A small image autoencoder, trained from scratch.
Data: trained on histories of elementary cellular automata, time running down, 73750 training examples, 47.9 epochs.
Rows from block 3 of the encoder of a small image autoencoder, named by matrix and row number. Rows with one number within an expert belong to one neuron, the router's apart. Each number is 128 + 32 x the weight over its row's rms, rounded and kept within 0 to 255. All counts start at 0. Numbers have three digits each. After the name is the row's rms in percent of the matrix's.
After each expert's rows are labels from the 100 images, of 14848, where the router gives the expert most weight on average: "top examples" is what is common among them. Only what is clearly more common there than usual is listed. The data: histories of elementary cellular automata, time running down. In brackets: how many of the 100, against the usual share in percent.
# router: router (encoder.blocks.3.mlp.router.weight, 8x48, trained with AdamW), inputs 0-47
# up: expert up (encoder.blocks.3.mlp.up, 8x48x48), inputs 0-47
# down: expert down (encoder.blocks.3.mlp.down, 8x48x48, transposed), outputs 0-47

# expert 7
router.7 100:137107148204141118127097126117074136151108111134131096124105167139195135099132157139128120125187034076155136141117149169045121124104097143108113
up.0 100:138065102174083083115121134146149106121113116061102137140136129077196157073153176130082162106136178121099163162117130100148119164179171127135143
down.0 111:156126164078175075139108105122073142114070097167148077124134087163176102140174139126134170187140116156112139116149123153089151089165081113108175
up.1 098:081161162143074133075078115166087194124110148144120155166082091199162165120109102112153119128131167136156139154138102093133198100104131115110110
down.1 093:127102153123153174125117124030165149129140127109126157087129123094126150104082161163132130185117058148121153168129119190159069149175105089125131
up.2 089:135048133090135119181133136100148077175187119099102105112101141113098158163122153120135145195109129108141123155108128082082143082172144200145115
down.2 095:158163104088137176119198129170108162123135061137177137129113098105148156148118127084097163142150077142174093111068140176098177137105129157171133
top examples: 000 turns on (100 vs 50.1); dense start (80 vs 28.9)

# expert 0
router.0 104:111106121160150076164155128103141070172155178157178107146101080119049173141149137150179175113088109166112146098170128095129103134153085135123119
up.0 091:132113108135118139087139160118081102133115104141097136170060141190102172161120183138150139160192171128134179091121152166163121171108138070159087
down.0 092:122156072077141132169049160148136110140104122132132149153173165126094093129147102095157116078091147184154130136104136096055187128137168109140095
up.1 095:188100129132145098097111144151097114113137103176122077155087167123156151062133177105088209147180105136108139136068129146098138089087109139120099
down.1 110:123092101190190127124123148146124201087134154123123089146172109117172110097116098110153174151110109152147179171130131101070137126071132055120120
up.2 115:093128119132146123136102114152122131144149132087148077081053112182136105161117097086121106160087198146133167142163104059197150126124105150159096
down.2 114:125092163213163109172075086114115088117168117140165157079146084132177090085117116136135143139109092115101093091104154190120129109133137126185138
top examples: 000 turns on (100 vs 50.1); sparse start (95 vs 29.2); 001 turns on (95 vs 49.9); 100 turns on (86 vs 50.1)

# expert 4
router.4 103:145143126117162171133071180151125157080138097123152114094101089161138154085085113143183114101150173220106117161137154142141136138099069130128081
up.0 105:105128139051104117130125132179158155106173185108118127114105094112188113124110094142118125140189201152116122147104085130037165120139152135108125
down.0 099:138122134196132205139104143073134204048142134141166066116132173164113134119103160134129145115118124144108129110148106106159072099099110170139138
up.1 106:107116124130120133130160096117162166108160170109113056162113115103119147170125147181164135105128142103147187197118123091134117091094076108069057
down.1 113:128160165106119155192123129128113138060115120105140182118153140151124123104147142088088149142104143115100104010124146155118112160143124184154186
up.2 090:125112097100121118151151090072212101126121131108137152087143109109191179133084154057179175098095134115117128177126162137136185111146111105134131
down.2 083:092172124146113141107048176097074158136165143136166112087134122116121101183167122143117121132193115181151125107141087074104096131082180130158121
top examples: 001 turns on (91 vs 49.9); 011 turns on (79 vs 51.2)

# expert 3
router.3 096:158129139071152120106150132115100156126127116110053126084182108147087102164051133123078112180114119060114124131105186134152165085115139150157142
up.0 100:126139111119203105144092092094161143151118113133091169093166155101152139157177142142148118090130107148118071126095194115164074102127157172143055
down.0 101:148166138147159108122114134104176121153076156115085181154137117112158157147095178131102127184173140109041198106088128124146127080124107091127159
up.1 093:116112157143166160132157115100089140106066079122166149096138132132106195100149151068099144138068137161104139114116075178119168147128200171135119
down.1 090:112097158161135125121156164108156109112147144137177133111127106099090093058163140087174077105158217137136159108073072146130151166165155114125111
up.2 093:094120142137193122137101116092181139170141127172140146185118157142079092160166122066128145112164132180097146173154107072061151121088144149125117
down.2 093:088061098140093133138127108140139140088148066158172127115151092072185135170138124107116167146144130134080117109146153138102160148054103117142204
top examples: 101 turns on (94 vs 49.3)

# expert 6
router.6 099:122100122132115104104164142111177127128057106094073106146088194110085181158109172125087156063089146142156130149137089144154153125129157104110184
up.0 105:143173109086124088114108138138196157120125167172084147118106102162117154112126084157103153180112097104066169059129181140113097166117159134140084
down.0 092:118099131179120133152050176101121157214173107100110171113146097123142105109100113133160109086128124082183084098087106166165155118165128142115129
up.1 110:111122114073161144142110140094109058198146140119064102141143171176119116129145144135175118149125162168070129120140081172152107098089147196130133
down.1 098:103214124090122106132173109137125108096117109117106107137060155117126103112159168162051107174180151163099141118078076114150177152132135129148147
up.2 108:137153142112196135092097139104179113144163173126150146139119095112168112177092088062109146090081165158075123118193110130117146157173152111097097
down.2 108:226121120147087104136103111125114177164154144108119096090143102107138106166116152178197149125140143099104158092061113167084173097141125144132155
top examples: 010 turns on (90 vs 50.3)

# expert 5
router.5 101:116144149193125124123118097136111143140140137109137184185195062101208128165164098088119136107144103125170084148158090111106142132084160099116161
up.0 113:164129141114115128083106212159097094097097096137120190183152107123179105099129079082140143136184149085105141126118123094150097094138194122140141
down.0 117:106149120141110146163125138114168181084076132125166097115127161149118151133157117142130165076086121218124057109084111165123142154081087171137162
up.1 088:091155067111166171097126124072091147089056094130137121122126137132142103114165183111081138127075135105128163150202123116092119155153159139186134
down.1 096:089128165165128104165160149143123078115127086112087180112172154155126140166116074141165148143145130144086111171083086149084162038142158116141151
up.2 100:103137110118145078120210109118155145079179096070083113147100152126114061166151129123132084141164173113133178119184132077105115134141125159143159
down.2 098:134122150164120143136105191139135084161174132144191180126119095159168160073044100112136114087151117103126106082119132134161103158154076175128135
top examples: large cells (100 vs 39.9); 111 turns on (100 vs 50); 001 turns on (85 vs 49.9); 100 turns on (81 vs 50.1)

# expert 1
router.1 101:144163160072127152113162110178089084165151118163195110122138110113181114135135052121106087127161167145123083171147136173154096131125097136096178
up.0 094:146083153110122125130111140180090085127124108108112171169089113146147089103152077093171082144114174096125117154130095189170105108128204101147183
down.0 095:096203151137109142118162117126169141125178143114148129079169114124092090202088119086055132140103160149107099105125115112105134196079124152100114
up.1 118:149139115123175079091133166060160122165177106163145090084160141135137073144100133153092179155139113120118180083158129122132088076108153138185107
down.1 102:100190125151135105137117114125119150091080102161114123117144125180121129032118163116141098171147124126163088143066160160133188184151140089168141
up.2 109:148083125185185188142118112150144154171120103087131167110137099139198128123115092098164111093166116126120111148132205085071118100093142108099111
down.2 117:146134081113108155145152152110188145128103069202089105160188125125120121149088132108108119198140162100076142106130116158140186152159101165126087
top examples: 010 turns on (79 vs 50.3)